From a checkpoint of a small contrastive image-text model.
Model: 12.9M parameters, 64-pixel images, encoder norm layernorm, encoder activation gelu_tanh, encoder moe top_k, encoder depths [3, 6, 6], encoder widths [64, 128, 256], text encoder width 256, text encoder activation swiglu.
Training: muon at rate 0.0021, 9000 steps, batches of 256.
Data: trained on simulated grey scan slices of phantoms with and without marks, 9.4 epochs.
Rows from block 6 of the image encoder of a small contrastive image-text model, named by matrix and row number. Rows with one number belong to one neuron. Each number is 128 + 24 x the weight over its row's rms, rounded and kept within 0 to 255. All counts start at 0. Numbers have three digits each. After the name is the row's rms in percent of the matrix's.
After each neuron's rows are labels from the 100 images, of 14848, where the neuron reaches its highest value: "top examples" is what is common among them; "peak on" is the class under the peak. Only what is clearly more common there than usual is listed. The data: simulated grey scan slices of phantoms with and without marks.
# fc1: MLP up (encoder.blocks.6.mlp.fc1.weight, 256x128), inputs 0-63
# fc2: MLP down (encoder.blocks.6.mlp.fc2.weight, 128x256, transposed), outputs 0-63

fc1.4 083:123198146114133128152119166121155095132072148126123151128117090109104133171102156133143152137091152149149108120161151148083127116118129152116140100181121151132143128123134125084141120124089161
fc2.4 101:174139107113108098168095148116115149117145118132154121120107123117167133140093102146143134150134097109133108135121153112114055168085117128148122157120114092156152144137129117161070132112123114
top examples: chest; side: left half; several spots
peak on: soft tissue

fc1.211 084:103134141076098134098089108146089092165107110158137151132143181109123168127124161160141163105121143107078146130134093083124128105124145129136109143075123106111110142162101081120159131142160125
fc2.211 084:130155127134144101155161133149140130128148129103109151131115091119131103111135131113105126123168135125161122174115111164154178144176112128117103161146114113116152134107174146126110142121105077
top examples: limb; bright spot
peak on: organ

fc1.215 114:120128141166164139131160125132136155155112143115101114180145143104132149110136121181163106173128167114163134154144122129096088130138104135131112105135105161130130120138112090131105120106123152
fc2.215 108:118144152129131135155154100119137135086164142121100113138149132174163136145127111116123120126141094127111160137124153150120108123088134123148121161148116097181184134128161125165113112157110134
top examples: dark spot; noisy
peak on: organ

fc1.78 080:135118124159132120106166120117141113131123118098081134150122099187123136130104170169160116145120153101109124086139108095157116068095104164118126119110098170115171105106122159124126124142155118
fc2.78 089:077133142142136149128143133121118105080099119112144130134108127109151122149131150098119179101089118154106110145121128145132139176105115123119141102140141119144116165167136102156061141127135145
top examples: noisy; belly; low contrast; crack in bone
peak on: lung or cavity

fc1.186 102:132174117093144126106130109106150136171133153166165130129131076139128117168128173136116142125156137105110101129100149108099128141134139129166135095175163147114137126144086144136104103157146159
fc2.186 084:151116131155111143162173096127119142111141131109142119117182091131120128113177124124122174123155121135121148130184121144133113109127168122137123165109147102176123120114119130116121162087132131
top examples: limb
peak on: soft tissue

fc1.185 100:134114103172162107148120127127109117148077115166146108122156130118120160110154167114131116127136072113135122126146140130129121130122151175147130110129092092147155168173084168140116133130092071
fc2.185 090:113137150106151130091105114135132124103133121115157167118139173095145117086128150170151135139132149136159144125101117127105117152126103110167175128178171119125117129129166121172126100103155119
top examples: side: left half; several spots
peak on: organ

fc1.17 072:160180098127152110133103105132168082158132177126143132141142157118148141109145114095105147131101123121113147158078164110120173149097098136103157122157136081087110114155164136118138117105132103
fc2.17 076:096141138127113134135121113116118167132152119167115143105130133141120135121126093118140096137113105083142163139111138130145099127113166141144148107141145152167162163129146076106109172127123131
top examples: side: right half; several spots; head
peak on: organ

fc1.15 091:112074103140145150143126130134143132183134131088120128119132106127133111134111095126078120121114136158132171135116175151104134106128165162137174136134140103145089118128182150097095127112114189
fc2.15 092:133144106111118140114130149131131139166148153158142105107120076131142098149084083146134141108116168130173133155173148096118142126152128104133155119101123144111158095141110141128127111105140117
top examples: side: left half; head; bright spot; finding: crack in bone
peak on: air

fc1.183 106:110142099109164154157124096159179153121157108102137112156153135159146125115119126131136115151130134127154129096131134133106103130144151144133116125147152123154095123102098151160134086139087166
fc2.183 103:142095119124173134139101107167110126089159145128147126137125098108100137110132101160116126101120133162142140131109130129095130131139151086134148171094093159111143132148153155172131114128137078
top examples: bright spot
peak on: air

fc1.246 105:140164111118140087094108127136157125155167121143099111169067121093130159112116137132117148121129134124104122116107151110139143149104127154160145116139087118099141144178133101154110190145136105
fc2.246 104:113074138118113106114121119099099119113174156144160120098092112208149133161110140111108122133121108141150115124191129113074110123125128117102108144171139103123138171108154125096107150089109159
top examples: head; none
peak on: organ

fc1.131 098:125121177132099110130125099098166102161150146092118126129124095091115161135113122110143111173112129160146077104107097149111151129138129112100117136188129136174180147111131105142161161071164128
fc2.131 093:106140124123120139130155149110068151120125119103099087139141115165104109093120174137058134130114139121171134155118118145108127148129119158105138150093123122102171152142195123087107119134137124
top examples: head; crack in bone
peak on: organ

fc1.99 085:167146142147132133151095083137165147140132125156175118168118139122137156091092091104137051142141105123159171127111150155145123117136122142117104163119131123169150121137116128109153100135119117
fc2.99 103:132121141131095123075156154094168091177148111123098125142170162103070113130164134153097106104140162093104107126172101153110148133139116135131131166133161173092111161137138146089128084147116096
top examples: streaks
peak on: air

fc1.16 111:119162157139106119162104121159156117151112164114128148110109065173132175103132159145119087126116103152138124141138143144138125077129122080157164102129166118105104165135157155095132121147120145
fc2.16 098:127170115128060133157145133092148188173129137105139130124147138114125158115136105142132077104185108112118135119118106116119148141128102101154108108108098115162138138135107130134108130126107110
top examples: bright spot; side: left half
peak on: organ

fc1.59 100:097063122124089163143098140137144124160124139115109128149111110126093146120155178099148048103103171121107147107155094167133105152167144128119103128081132149129134126123143091107140112161133109
fc2.59 101:126173112170130165091154164137155105165130128176160123122142100084159105139135111135141122096149120137131131120065133153142106121139133128078124092092118102158093132108138133118100105157133127
top examples: crack in bone
peak on: soft tissue

fc1.105 088:127113161092149132109152145117172135177128121102139136127144117107118126112145123123134099147123107114125167095159116124123111166136163125084117167141108126142137178143111103068143122168106132
fc2.105 100:119114124136169121117129119139129134121135125073142092133135072156170104168106105128095135139136137161094151115117102112109111121124128144125121127119139135150180110105159125158101131083143180
top examples: side: left half; head; crack in bone
peak on: organ

fc1.75 115:151129114112153123132144110187122104120134088123121156119088153114116137066073146143116142136089138141173133114084150137082114106102141160117114125126133136154156142144152130058139142131157131
fc2.75 105:124134112162156124126120124145115134107141166119136098133180111102125118129108148094086135165138136128143139122111122152184138166126163163148123113129096136098140096129103117119191159123129154
top examples: several spots; side: left half; head
peak on: organ

fc1.206 102:102121124144176123096129091145103160151160149099157098148128106112132166102107145083165103172143137107131123112156110140140114135123110119168093084126106162102110154137099126146101159060138130
fc2.206 107:153101102115123097131162118114105135144108155124125110139102134144139156099117117149123139128108105147132193132086126163104142152110100131106140123169135106159136148142124135096142112185121142
top examples: ring
peak on: organ

fc1.82 087:099113146181123099100157113163160128127136149180108110146149097131160121136174145130140136109101101134118113117157121103153111119133162124148118107093110144183136131151133127104123137118198153
fc2.82 091:144138117113143151112130113111150091106114133127099136116166148100102147137083155120132114105150143135103143150140128137084142151133098089139109156168133116145156120082129112145128165108067130
top examples: side: left half; dark spot
peak on: organ

fc1.179 097:131126141148115142150142121120135084116114144113109126088164123132125135070117117146122111146094099106097162165137158130145156093126162116153093116097091135141103137154146175117127159107109190
fc2.179 107:153061146151093113139127138098144135168104119129141152170146162106132116180118154133119081125118134132131163122165129139085099125149111153123138147134148110118145143103084120124127137135156099
top examples: chest
peak on: lung or cavity

fc1.100 111:123125147135112116118144117120118166132144138124097123094126153098104139137093146166082145183107154120081104152141125111103133121073119150159171092143117096118138128133132133132175142110145140
fc2.100 093:156091141161138139161128105123096093124137108112171137144133123124126112094146118099157094112171131138115166082091104120138106152112183102117094172095122150126188152116156109166142126126111118
top examples: side: right half; ring
peak on: organ

fc1.71 123:123152140147167089104127124166115126163138128120094128103157143113125137128110137095069177112141105151107117131083160086163168131127169127136120105121120137138146133113131118139126070096142117
fc2.71 120:141088115159151143095159121146118158129120122154142120124127139143132090188118094092128108137087138071134156107126126095132160165098131124128112098134132134175128134152156093119115153158132133
top examples: dark spot
peak on: organ

fc1.163 100:118132174152155086097123123174100127143179128122101156114115132150104101162161135082132143148123156151142161106184132110139106139085125169095134107126151108098126109104134095111111111110100129
fc2.163 103:104164121116110119137165140105177116137104101136110149127146100130098118124137137146117110159185098125114085123120137134090165161145171081144110141145105130188092167191107138133116130106107131
top examples: chest
peak on: soft tissue

fc1.39 113:148116132121162126169108139104131153131130081144133124161113104143132111103145186146116123089158108133087142140179124144114118099156153104161111097138106146154164146156096096118105144134104075
fc2.39 105:093124126133130125096102123113111173115135080130119094129120120101117091137134118158168125109116122130134128117084091149082156151085154146146126129143105121141163183163129125144126113117119137
top examples: belly
peak on: soft tissue

fc1.252 082:072134110087177115163109097114115131151142150183128136140089131153123125104127181141169175129143151154150138109126123138162138123113130166111124150073132158076144148137102159147109138141139141
fc2.252 086:140104112155116097133151107112146139115127126128114156108127134077132144140128136143106121139127123101184113126126130141123088161133118102098103113159137114147118115101145086112120169132115140
top examples: several spots; limb
peak on: organ

fc1.229 125:137113147135075112154157099126098173171129161120188138097095132116137110111106128114130128160122115160149147159137174099155143099178107115138120110150094149128095154168167118102150107119120094
fc2.229 115:112134108140144125110093138114128120112099122129125159135101132121141179159111128119168127157119116078135129169160140101103130133141143136156107073144160085124083121147140096111118172148104124
top examples: side: left half; bright spot
peak on: organ

fc1.127 066:100088128101086150099129136181143148163163111113109101098138125158074120110134141133082142118084079158098166128106120110133160133138131105135099133121110116178116116089120114163160114118140171
fc2.127 068:160140113110120141156172162123126112108108177124142125165129118138166110099081094098118143176126103125148084143132134135128105107092145120160125120131101128121200122152124112099120108121125121
top examples: dark spot; side: left half
peak on: organ; lung or cavity

fc1.224 074:154123128138164097151116148145141110136157116138157189085101123143132126188109098086139110134083159159140124108159148132140121111092115130118141138118123135145160148120142107102116090130142153
fc2.224 075:134183127136105168096102123100152128136151136172143103151132144111122069090161150156096124148153108156149156133126092096098145155158168113131143109133143140118096125101139142105143182119119103
top examples: chest; several spots
peak on: soft tissue

fc1.135 086:103135149135127174121144124169116113157125111120113131112124091135116142106092123100121182132097115170099149123085113166170146109119142132139137144143103177126131127130140149137145101114143164
fc2.135 088:169084102135117135104143137108130143080103158144157097135121109149110131148126187178117135164109116135159117135138162109122118170133110135153129100126111181177113131165137107107102095119093150
top examples: dark spot
peak on: organ

fc1.239 115:158146151102142091132101127192112116171126120144090137098111101119151123110112144112136119168094140151138120158158189154148113138121141130177167140128101118074117142102122132089127118132108086
fc2.239 103:139133106106114157124146157169121090161129086131153159123112122139093080113128104123166180123159109124120155145106085116092146126152103157120101116165112173127109133114145112114106141109131176
top examples: chest; crack in bone
peak on: soft tissue

fc1.94 105:134177150113110114150146135127161148099117117136128154149116108139062159141142118115122133124093075148113120106160097159113118127111118152140155161153129086124145070138161148111138097141126128
fc2.94 122:119165144137103098128112083174120127092088142147160088109116129150118101126118108143145159117146162113134133144166132132168126147118110103144134171113116120145089134087143105154118107090147128
top examples: several spots
peak on: soft tissue

fc1.107 108:118116107147137085104103064134149151117130147136090129154115120112119160156094118125129152114122167148161124110135124090088143094110100115128095109153124143107119107160121149114144128178137094
fc2.107 121:165146098118116146158129103106090099136131143133110113136131125117160159132125127134107110125131135153094112131097110164103144098133132132129137126144090153177158168092146141137173131125138109
top examples: limb
peak on: air

fc1.124 077:133143106141168126115135127131139129176160141155153170061149129152105135153123157142157167130124111120127145101115106120129160162127110147125111075144106073107128115136136113118140119095133141
fc2.124 082:127146146143151140175110109096175187117127134135123110193108115115131155140134108143132087098175065096106142151108095136145136127142138096127113169141103194168118155117091130140102139076147117
top examples: head; several spots; crack in bone
peak on: organ

fc1.237 128:129114168109159082134124137108124144163113138146146135115151145129100119116126176107129114138078134155103126116166090107114135152162109106119132166107130117136164148131163134163109163102107119
fc2.237 111:119145118115120151119144181133138142089093121114130101143152140139129168122089088134143157134151118147138112124156104125104159155133109136090137135144137081095052137110119129086191125142110164
top examples: chest
peak on: soft tissue

fc1.138 102:134147103097135152146152143118154164149142133130149137120125145094127113142120104136116067127113136121129135096098131144126133108141104152160136118139139107181118152136144174129099133130137098
fc2.138 105:111109144119119134125137115135105072153096098169110129147159141157136115115148104127137161125121173159163146138126148143146155148159106124063127099108122077179127136158145141104094156119134112
top examples: side: right half; several spots
peak on: organ; soft tissue

fc1.73 134:144122146124087146132131136107137083136112206127095095104142099152123125110140123105130137125113150132134108173150145107091139122124111141134177102134139110151161173127110099077113131122131114
fc2.73 114:083139107129149130173139129131137142159121110107132129125136131108112145126125133126128121090116095133143136073133088105105104136090127109121123123108149139156165088104125116200147132110126148
top examples: head; several spots
peak on: organ; soft tissue

fc1.251 124:138135155155164116152083138122118108138178122148165131102074128091070148096092171155082132140164127106098134121139143112113122110139128165185130131189105140099156144132175115131118100154110114
fc2.251 117:116108157172084082131176128121133146125181145085115119165133105125152123100118101099120097105133122118130140093142131133124129124091199119135130136132172114183144127101141105146145105127161119
top examples: ring
peak on: organ

fc1.102 116:110099113148154100124136118152124125126143106115152103099179129132139150109123084125126131082085124103141148120052099143174134162099114102158096138135117116116092104098110113110156093149122138
fc2.102 106:145088110145091135122147142103097089137131139148131120177112163164120126115125125111055094084126103123128125154153115111111131160091133146158127181112108170128133139142163135131141128157088129
top examples: dark spot; belly
peak on: organ; soft tissue

fc1.125 095:115137139157185129113167120063097163161137096137103129151136167140099169103169175131131140137125124103077093124082067133091131126159144124153145129141112172109148130123098103151132161155134161
fc2.125 085:122149122150151188121136106117175090135112083141111147099118145079157118144150099109152153115152126092153140147115143161132106160123104132102123133181116101146098140128171117128151116122112096
top examples: several spots; side: left half
peak on: lung or cavity; organ

fc1.108 089:124128154138157102128122156144113145134111092152134151149122156085141145164137150128089123131125122121121110154137141135097135127126086139121090115131076123079178133109099117145103123136099105
fc2.108 090:123132123203121161092110099105069119130128150125090133145052172144128128107114141107158101130087136095128144129120143134151125106159164129137169074134159140163108151158122148097119121096131119
top examples: crack in bone; noisy
peak on: air

fc1.32 075:150125107155118133162143158108131100180103098124103162169088110134086132140144122111099097114079115126118106129147126118105113088128113118148098166122125092168150120128164142128121079170126136
fc2.32 082:119124119137148115124160080104112139121126165105131089113123131120164127152121123102086161140121142119134123147121146143125147119156117139169135140104100182098153112150150084083105110103111137
top examples: ring
peak on: bone

fc1.197 108:146097143121108120100126098100125120141157137147154124070129094094131108123080149151151155150125148122113119169164161121148152101152122155134123099179089139107131105133123129108156100157137099
fc2.197 095:107153129106120158128129133153122152133117101124141124149129150103175130135123100118146098156108136116129123115097146153130141124175146096154120126181094107179110157101085145139092140136127149
top examples: several spots
peak on: lung or cavity

fc1.241 095:138124121122144086131153081152129112163114141177148102087120121114107158115104117105115125115129133151140098149115167086110188093100112138153133091139119114122118164140124108137137125143108106
fc2.241 104:123104130187100103113147135161154180149125101133149178142155150131126140124118093166135111090157111109138156125129104117072097140130080120138130125127148087160159173094136125131170136120160138
top examples: chest
peak on: soft tissue

fc1.92 118:136089083107144136148112105102164116137117124159176167120115105152114147114169159129192114127092114152113152154142137132089075096120125135150119167126131160134146144111104082136148152186119111
fc2.92 100:125101138134126113127170147172114180116120088097129132113124154152120093095100132135144103128122122093124124135094131161123117138119184090098108107146141132151160115136147108177139146133131131
top examples: ring; chest
peak on: lung or cavity

fc1.103 101:138112150138109118100156130136162132165172136127160106106144134096107143145152112155129137126098151119139152111150102159108116161124107119104076120158094152128144157186168104138114127125134130
fc2.103 111:115172138068133145161131134126124094114130117137101146134133140180155134103139130109122159100130082126117085082093120128109154100164145147132144156124100104162136113130084168122108114128143151
top examples: several spots
peak on: organ

fc1.123 089:118141094112154120141161187127143093131122128145117055102107146152104138115113095132124129118114183161118100144127131105124107136141118179154097156137159111182139124117144116104096129126148137
fc2.123 081:099132090144155111127133121138143118126100130149100113160128143115123138150138129128161142125102076092117131094139147092100143150164117140154130121112127145053144133114122165149107140127096128
top examples: limb
peak on: organ

fc1.146 066:166135116165189134133116115136112133180102128156123147087117121120124123129134086131131132118119104136117104137113149163133127146116110167085137151098133151131144114139096115141130091154108143
fc2.146 071:114147121078083119121107140100140146156099135109094124137129123148133081094107121128119068156113140124115100118123119128137167099135159126153121141167149129142129126119139111117134108133094123
top examples: noisy
peak on: organ

fc1.175 098:125125171123137153156128113082125109142172121116159140144138163131132154095124081098116063147137128130150125065111089135146099153196145117124135125107106115153126119103130167135159144120086143
fc2.175 102:141145150116147121110113130137141119131115154181089145123144093092143114098140140129113139105121155122127165138177124124128117115101117128122120169111151138140173123138109115120173149131181090
top examples: crack in bone
peak on: bone

fc1.148 092:144162131139119069104129137105154119127101100115123135144128112117163142131134122101128155116173140200130157134109092123098122112124139134131099092123082132133163145077114164099111149142106127
fc2.148 089:125086117123180121136075146126139070110180157125147158135155127126105090165116124164093139129109133138102119114163121150158124123140127118101110166096116138117134137138142107127139132074166109
top examples: limb
peak on: bone; organ

fc1.176 064:145105137120142113130173074137126125144100097118113130121099133156129165100095126084104107122171152107120150138141094108132087129159076131142132091149131140105092119137126214120125143158126162
fc2.176 076:137183093114121152144087124107169143105147087124161105113170089131164121123141090139141149118125113140101152096115144107131132085092092182132135139121151131151145134111116059155108182137105158
top examples: side: left half; belly
peak on: soft tissue

fc1.116 104:127165085132114099120128096118103067163157140122157142135135117134131153115121124117147097128140123125117147102126162125149123146069140126182119138155151103109112138143150108154118109153125122
fc2.116 087:114140139163114124108126136133087164094141107122155126113102088098141129083132142101106123127175146170112116136101108134129100148111118133094113110150136150165130175134150149123189114179154139
top examples: side: right half; head; dark spot
peak on: organ

fc1.152 066:138114116134163113156156111163124150127138130144134134140153197101122136074123124169130108138128140120125115077110119098119130155113096127151156119132133121116160139074101129146128111151122067
fc2.152 070:130117128104136150106130148109152150092137117123114106081164138103152146134122133119157107142163094107127112127152129089119127101154128140124130118116149146124138147169095066120096172132162147
top examples: belly
peak on: bone; soft tissue

fc1.248 106:186163125123113091106130148104153101090164106126127153117114105126054114149123104088146112128122118112164126152148114095119122178129127141132141101104169080123129153100116126118112123149107119
fc2.248 109:113093157118094101133180146177136150152089131161149115124163125159101124140104116152118119174124100114117187130098121121117104107100120094145140160106145163108150153111160125137158097121120139
top examples: several spots; side: left half
peak on: organ; bone

fc1.79 119:110090190122137102141142157154118143161127088192124143137111093127105125144125139135140106158104126138128136088177144121141096149117134146085130132156097129102167140104147121106146135083132132
fc2.79 118:120170098129150106136103120128118084111077098119172144139131162147152134141131117112137156121122137087100088145152138124122153121152125120095162134130169089114091104138127138145090158161110149
top examples: chest; several spots
peak on: soft tissue

fc1.37 108:125132112116130154132149095134131145133151163109087110178124114157141173117121128145204088174119147119141133155136105151130097128121127114185140105115151176096112124122126083129149118116116152
fc2.37 109:134108099086143165117131157174110175141143126145134154104122127095137079118118096107150133127119134107092113157103168115151152151105123118143113127154106170146119139110138124174136117122107151
top examples: dark spot; side: right half; limb
peak on: organ

fc1.48 116:162156102101106162119118074122136109162182154124140120108104074146143139141120159129154168130096148153102133153116093115127107123139113103158118112158135145208113127129173117154111113102112135
fc2.48 104:110164123164133129116100078104122123127119143195138153081122141061153112108170093168104140118110123099145137134136121133133150138149197168111177108169151152132097114101143146121131143142141128
top examples: bright spot
peak on: organ

fc1.210 121:121123129166110111122120133133167141107180107153106132141113144130129168147122078099156072139099118161161168124120118175140111141126106135144108093169112099114099136108129151137185097156131162
fc2.210 143:122114138152153135124082125085174119132149130064125163129138184104114147130140104122138132104165135137158148124118117143129113113150119130119155094140102163101115132159116138076162097134163103
top examples: side: right half; ring; chest
peak on: air

fc1.158 092:123133120175151107111118097127129109085154134135114100137100124144103151125100167128121093113143191156131114146145177106141087136146135165126107122109101151150136162117145118162135133118121155
fc2.158 091:082105111183144135160092137135117149125117132111130145131149130120123130103122106137150140188129144119146084158139151107120125131080091098152144106135107126140143138149125137139140131150142110
top examples: dark spot; side: right half
peak on: organ

fc1.69 107:128146124092115180080133115118127120145130119167125120118171122130108137110140123149113096123125128081127135160143121168108122176159121137132131121153115147142133105151134113147122121204136103
fc2.69 099:108155100180114112109153125133135087173136128120129137155119122101143101080169126107122152111117105108121134090111144130166127132109095137126125090133108153147095131164096137109127134140116160
top examples: side: right half; crack in bone
peak on: organ

fc1.47 101:163119127101114172153119123187127140159140126103063124138143145144137138120160109146135118114081127162145138122117091142141106144098125118129111089116155105137130094136131130134108144086120102
fc2.47 100:139076162205136133120132125128106130152104155128150162069115137105176126159102114105138107195156108093145161112105159125126094152121138106128152124072115143132164141118144128124108130103131131
top examples: ring
peak on: organ; mark

fc1.154 106:110133121129179114153110172154106138123132068149125151113084194116104168098142122120086128153110088113133131133178123100109139142136103122152124131086099092114140160138107100130144138149145130
fc2.154 099:097140165080139145142144158131132148179154113122123109121132146119138132112150107117100123127145157150187070130099154125138118123128143091084127103200134098155126144122135137080076152124155167
top examples: several spots
peak on: organ

fc1.104 089:128198145104138140109125129148112121098111124124171127125069127151088118134117119114148093141095135079118154098161127122145115083162102136117159118090118096115148123112120130144146124133115108
fc2.104 105:147096078124067112147145087134093109113102103128127160137160159166132125165112161124093154100173121153167113133146129128090162139112128128155138103119165087139099126145101125104110113149099114
top examples: limb
peak on: organ